Rows from block 11 of a small sound classifier, named by matrix and row number. Rows with one number within an expert belong to one neuron, the router's apart. Each number is 500 + 25 x the weight over its row's rms, rounded and kept within 0 to 999. All counts start at 0. Numbers have three digits each.
Before each expert's rows are labels from the 100 clips, of 14976, where the router gives the expert most weight on average: "top examples" is what is common among them. Only what is clearly more common there than usual is listed. The data: tunes sung on syllables by a formant synthesiser.
# router: router (model.blocks.11.mlp.router.weight, 16x192), inputs 0-191
# gate: expert gate (model.blocks.11.mlp.gate, 16x96x192), inputs 0-191
# up: expert up (model.blocks.11.mlp.up, 16x96x192), inputs 0-191
# down: expert down (model.blocks.11.mlp.down, 16x192x96, transposed), outputs 0-191

# expert 10
top examples: vowel: /i/; deep voice
router.10:511503487466491478477510500467529523498492523508454506534534548531506498498502541471529477527532489467472451480527547497489511441477483496485533525510533523516512511485492524542512514465506439509482476536490512482503484462473498507528519521517482504538463450533512470495513499538526535511498512479487543522510471545537535461504482477531511475494458503524490518472466498497505467510487470505490481493498514507511523531530488488523531525540527451469546491563542543488539503510529511495500472503530496497530481490496494490477491503474466501459514476471522506525461484481527512537
gate.1:504521498476560541498471525531493465503452530482530530534444495523497477535518546476473533489475516467467471483509527517539516453493533495498469514444548469538513513500479503517498499512475521502514514510499538486522469490492500506488507497506511478536499500492492482494500494497530510519503509565494510548469523509504490474523459508468474463453486529509498493511527471518453499464492474485468519489544497519461449493450506479502505510506499537508494564482515486494472447519523519478505495530470496496510522510524518554554482522458482505515520492489484477515510489484530482478
up.1:478482469483524469520497510479574470499539500499485496466526528459489505460478473503486482514505480472551519487484490503489529488525506528514439455526487518496473500454476509483532483499482500522552509527529543484500509459509485514506540510519541455488492518529513520508487533531512520543524497519497491512452487484486527543531497526478504525504516514509491502489508449531514458511485498522482486482513534465527525510466463485509501494514468456463546482500513498524536466541477473491522483526516532484501517518468505492439501525500504459518480470487493471475444499524533462497
down.1:500508499471517541503508480475505510469477470487462516459525501435528496466485476516518544445471509527525506490503529527473532519508479475524556505518468489517531485526508490483538515500525502541552554508481506523467522514509503493522514491495464498474490529506550502470492509471447504451534457499467522524550464513517483515504517483478474501482495474503476506508497522517477532490464495460527510523487521498494488531523461495547486471459477498528528477496548497524492532467459505511520474489445524544517526478504487488484546497516535495519506499501530480496478515479519501455
gate.2:516462501549494509541464497505457481510504514508484493486513520545508519494473500461485500488457492537475569560462531576464475499540496438485506526485506516507522518515473509504488520510472480483477483475504522509478530480476530507480523521515514467520505542454504509481526493538527502448515526510503507488488462479487492529532530511474495514480532509500462484479507456464488514518521481458502523494453523487473487515538523500441508459468489504530527509504504486524522508476528484505521557526523479529510539504486496505478523500509487518533500493517434523481502490499510480508
up.2:492454515549501526523487495510453463494491504500474508504509535531519504477508505473481515471480493511472529545480530559465504471516513441482498532460532513507528501521485509506500503499471466477485475502492533504475515500456535485490513520532484474526502512454495506494520513540515500452534525506502526498506453497500506508515534476476504518478520500507441502470498436470462512491533456472512504493449519492476481535541530515465518491474485486505529503528519500507521509484504481488527526535533495527522568503502530507455529512498513543538501484486436533521487476496528487538
down.2:520479482518481495528499484465494527516506468507471521521516537491452509480493448495522489533536501466515540445444500501473533486487532514475518497510447467487488492508504484496521515507469465500484479454501476484473486485481485464544572531522509517477486530508485518526507482556515468504540526452501487462539487552492540478470530489483510545522478515464492486521491526506504509501516513503504527471488490499525530454519483533451506520489491530464547457521499517509502521505502496486477473505520502480557515523499491533489546524507495502486442455514495495506497499497470519517

# expert 1
top examples: vowel: /e/; consonant: /d/
router.1:517508483481527460489477506497474454477526450496501459550518510526494523492525483485521525498499471492507456479490489490550476526531513502506495506483485496529510503487531514529485473497480494495511505486522499520509453496481516521497547502478486494463494503547545526450478537486472469546499511504489462504527519481451515505542500480488567469465477504492481537516505478527503466498522498474524461516480539505513531460486504486498527495458462479478506508497498492487490497503434515550525459497523506469507432560507499535474533480512503508480525483530498440488481489507480540512
gate.1:489436501481522493507484503512483475503521522483559535513484489498496502512488515474452467520473461493505510512513482492509534457465491525477499505485476520498510502529508522507494493501515461541491528527520509482496515512471515495475467558492471543495487488523512504499571471471518507480473545446473505465519511479520535475502455475470464485515477522475522505478515476502454513517507509551478556500508467502516499479496517526468516518485574512531492486525530518498492438473495511488446479517501484516507512497538518510503487532472493451495464539494519502495533492487460533543
up.1:521532519477471515501502433519499497451518498489530458498513499467478500464505495506469529549516524515514511453464484542492529510499568493521488473556519525498466486489532492496526497469480512465494508537488443494497500476534510525487518478495497482504454517509501523503473475492448466536487511537499486478515506514532502567532488548491512507493495527498492499544506509477523507471503492477517514474493456440489505520531507492524504519488486527498494477458484522524439496503541483496499473505479530509495536485480535477489496543504504487490496465485558534476448464502504491483
down.1:489446496525493472474457535527473513496510516506540491526500483517538512541474525477474469537491502508477510500479463506523477481481519513486493466463503498528499512465487540457474478486484464465489484519519484502499506498510500513504445496519513538549484499510510473525525444494518445489455499470515484451499531514531503481496450516538450534519496518497532527518515520476516514549489491545477553489540450471468472499503518521495538503508540500494493497492512514501499460493556513474474508498512484482459514475522539476526490505469530484452502516466484509502508471526510546513
gate.2:511509486515515540494492492509527495507472506472503495518529466491519493525512461495521521516506536491490495549544488524519519521484480544463482504495477517501506503487495475516489511493499545516510499529461473491509486496477501512533475523498483520529530504443490455539533491492520501467455482506466480513518528492486538457483517515476495493521477476498528477482493465470523524543456525517476498491471498479516500489487516539460532462532513542559491537462456514498493442463490520510517525520429543488522482486496538504478467483448509475482504545490476518540567524488484521514
up.2:487513476518522518461490466493496489441478488481518465468542504476517526494524448495518522504505521473510497512534515533546527544521473518449491520474475500499507478482528466495507522475526540496537479530513474502497482478476525508523488514488488524537512518435497490528529502490500475466444494511508481499525464484503545534496527517498503500506468492512500519491471494520545514536483521528463467533449501484517505484496513505470552466525486508521502555478455463475482507454483502514530522498474508465511488504468543504434480489462523508457519530513495505536537514504499528482
down.2:483522523538520480461507508506506504474503482545527484551491489540476542532513484507544465528527455479481459521506467472516476487485514525490484498482528511500493516463485502525483494534513519512462470484514484483536465483480529507520501494489519507525524457478466471529529530515539480528495529493530461504490547459460497460521524532486527471526477478461521465504503505468532461492523546517502448462506528508483520493477502488487497497518519524487458533511439465455490481517466524528482527493529504461486467500510505522491459463468501470521504495498483514504543494506480481542

# expert 12
top examples: first note: F#; white noise
router.12:518486536481483492559505507517515505512529466498514486527488496500536518538537485551508521485475462501510524493523533502498483487513464484525484487507478430473453507490513494478497523482479505483509474491497506518508469497503454484523488486524516457544472540489516496498483483466495470513530530516527554450493519472461431474487513498483467564485556482481511491503491468501485505486502536505476471510499457492480475482517519499487447515473550495464537494478533541555513479492501479488486524498491489496527505476550508507527543483507535525506486501525533520481531496518468512536
gate.0:503500516495491479503512446550455485501530515484498476504452459501523486477508511467490493481513513460519511478523519480520477470498500476519471541459506489471469509550507520509514495508537497530499535488528509479512517503510486541481518501502489479488487504524532531504495485466512498507459539468471530497479495497530529488502509459530511493465504415518484497508466465472502492487517535522492482464523498512492464481489493534531483459505541467450534555529501501530469477434501515523524439535519501521507523476478509529529509486466519468481510507526481509499502529437501534478
up.0:527512505527464539527538564442502496470504510509500507477546541485496510467504502539486485497502536538503450493477523538492513521484497479446497479528520448496502473499555531482481483497462475484516506521502474515455463472506527476487502483522511502492535467435498512494512510503501474482498492520480488490512509472458502471487520514480555496494536533524510522502471510458479475533565504518484520514496522518504530501519546484490488503509482530543492462464503517500503506531492479454475527495484526543488494499525499488481474508559487524499495499460521469515537543498473471522
down.0:498504514455486516503531482472555485507441487512468513473497530463528477496488487507534530508520525498470488551475479497461516537486478492486460505541495500473481490453466483514489548488462513506457493496500457496497500488491517464536506520476493485524520525480472483497467493533474517485513488524513467500510550473519509525475502551439477520532487495493538546556480513494556497523483498485533509488471498504548565526475504532490471556508441495490456492502489510497493531508510498529492492540518509535478470489470502500476503489520520499521493518519514467485509494539508488534
gate.1:485459484497490511493488509491530493503502476481526441473511532471525493499504505543530550483516450488515465510548516548511487502467465485515474489525538480503459459500500560479494554469523494490471511540487531518490513485519520489513463452505510510523505466452552475525455499493480496477495522503516520564515533460506477482492505511528491489474497469483507545519483462508511494519490537472514491493523549478516513553506482510505470503490507462500498491510500536529500523472461504545474475510483514480445498484462510496483473471541505472502489488490543509508522525479492455488
up.1:504505492503489519475487472454511478502439508529484487498544522509534481500516511469489495539539495511511487509483485524493502470521509492499477490499491533544502497477497498529483495473488522490490498452529504504531493457493519517508525508487504485517535533509544487455531529498470474525469501467478459492523497500483491512548493560515488495436476456516471449475529490467517492546523506525478532498526532461507497493482465511499539499489469528530516535502466507501478532469440529502499481512435531491493490548468513525466511521494455484513493471562495512485520542486517496455
down.1:559502533500470452525489462515485518472516502524489501517524529511494484527479489517545493527465470481496505485494495501519504501520501552487488501508489479516495479508513473478485498495477507503484465450466522517496538483526488468486509494514471487518487494489467486519491527507483541507510550466528514453586547482518544501479439519480455489552454460484531489513515500501553514524493487530455479478489468512539552525509486502494504532479516439458469525518485516517537529524486522479470521514501511511495473468498518549490502472490477483475496516524492512458487494522496511484

# expert 2
top examples: deep voice; first note: C#; first note: A
router.2:503507532521471549533502522496528464538500493526547532514466488509507537542478487514493528468471497518536500494500522489487478517515499490498492465494491473518453508488535501468493508495457534492512471494475500534504457525497456509530477486531514461558508547498524495480483489520511479531485501521515545459518512487446459475492514512491470530489528499483504471491496477537464525492499540510512454523513466496487492454494524487468485519461529518487457481477529494562511455507480491522484519528466513507514474488563518482523508466493537542532491491514523529503548525532477491510
gate.1:512515510507487476481516482535441520496515464519506515552490520528518539498521507517509458528542521495488479547470473449529520517483521500486498516484503494490520529501515520473494486512488482515455492497515479501488488463512513482512563445474487505508457527505496470462467499523489476527529524489500491509496547484536528489505508475526504521473490498450468545530440537504496493526515452482531470485489477479532503479469480485521503490504498495500530503477482449485469516456508550494512449510548495498485541442494497466499481463527503492507564491518486505532494475494522535517
up.1:452496479513495479488514506495509496512544505486494533449523472501502491492456524506494475494477526465498511509528503492496499514500476493500484512515507506500512564486468520485537564490523503530552528478493468531512528504471552496506494496503523490477526495522483533517483504463477524467533435458500499506493481479484471495533518495534482512499502460525471481475520470562484482474525548509528504551513532502484451456500448450490478511505495489507485492502531514497532526494494477497452544519512526450487474542492509502546523499509523525524510525501497492437470458487496469512
down.1:451503484501480522500530469519545485499495513486473505494485550485459474480540484452489506508522528490516517506526517502499515488510487450458494506535526533454470442510507545505486515451483518497493492546515525491514454476505488496496536534453465494490495501524512526500488515522472478509521500566496487556472522487508496516522500524464492476504475519494522558525461513478520460494486477470517460502469492526556525512502526489480569547523493525475506511517469493503477490522484461466515460524506526476488482514474529492438510513491473492493499510487510497503494494461476470519
gate.2:494518522504472537498532535496508514516480482497463519524486506540532490480493479460544489529523485520438516461516495462494530451484498443473519487517461493502520500510468526482480489487477494523525527452468497520536513499509508482480505506533535470485536540547527492451489516538510484486502462519430484480497508512501517500451517508495476487515494540518496489518487532444498493484455525535488526515545509485543462473524499537489494531473492490513490482486536491509530492495496490462475494524476508491488452525507495537540518519504455519544509490497474454504516499510556505480
up.2:479480494495514490463504476523478473497483506470508521485502511459470466541506480500521520462480472500509472483534525504560533501492502490501485543472542517497519496513513500474518522508520539520526527528503486531478464485512532507531478468482494508502444489523490489517481490500465493505507523531527468532521494502531530501479486502471476480562472510504498550525432529464512521463493475507463492523460486490545471477528494496504492464524528438512509537528488463539488481480496532502500513528509519487491488441476504554468485481532471501485506546528540486539498484524534467523
down.2:516536485461530474522507494475502513492515500514458540458542519467504457488460504494478495513492489482547502478466524515501488516512477504476514518523475471515515504524552466527507474471483490485496507488512469476495548494543478494511535507465483511468480531536543538449463528480475478478504444492496521460516495503486492554513455532492487479502481485551519513505516522537503475538497486494537515527472496517510475496493447517519481490485465517528537479490511504504548547506522454483529488502443493522508506500520509477504497502500521460497499472492538495453446489540471499469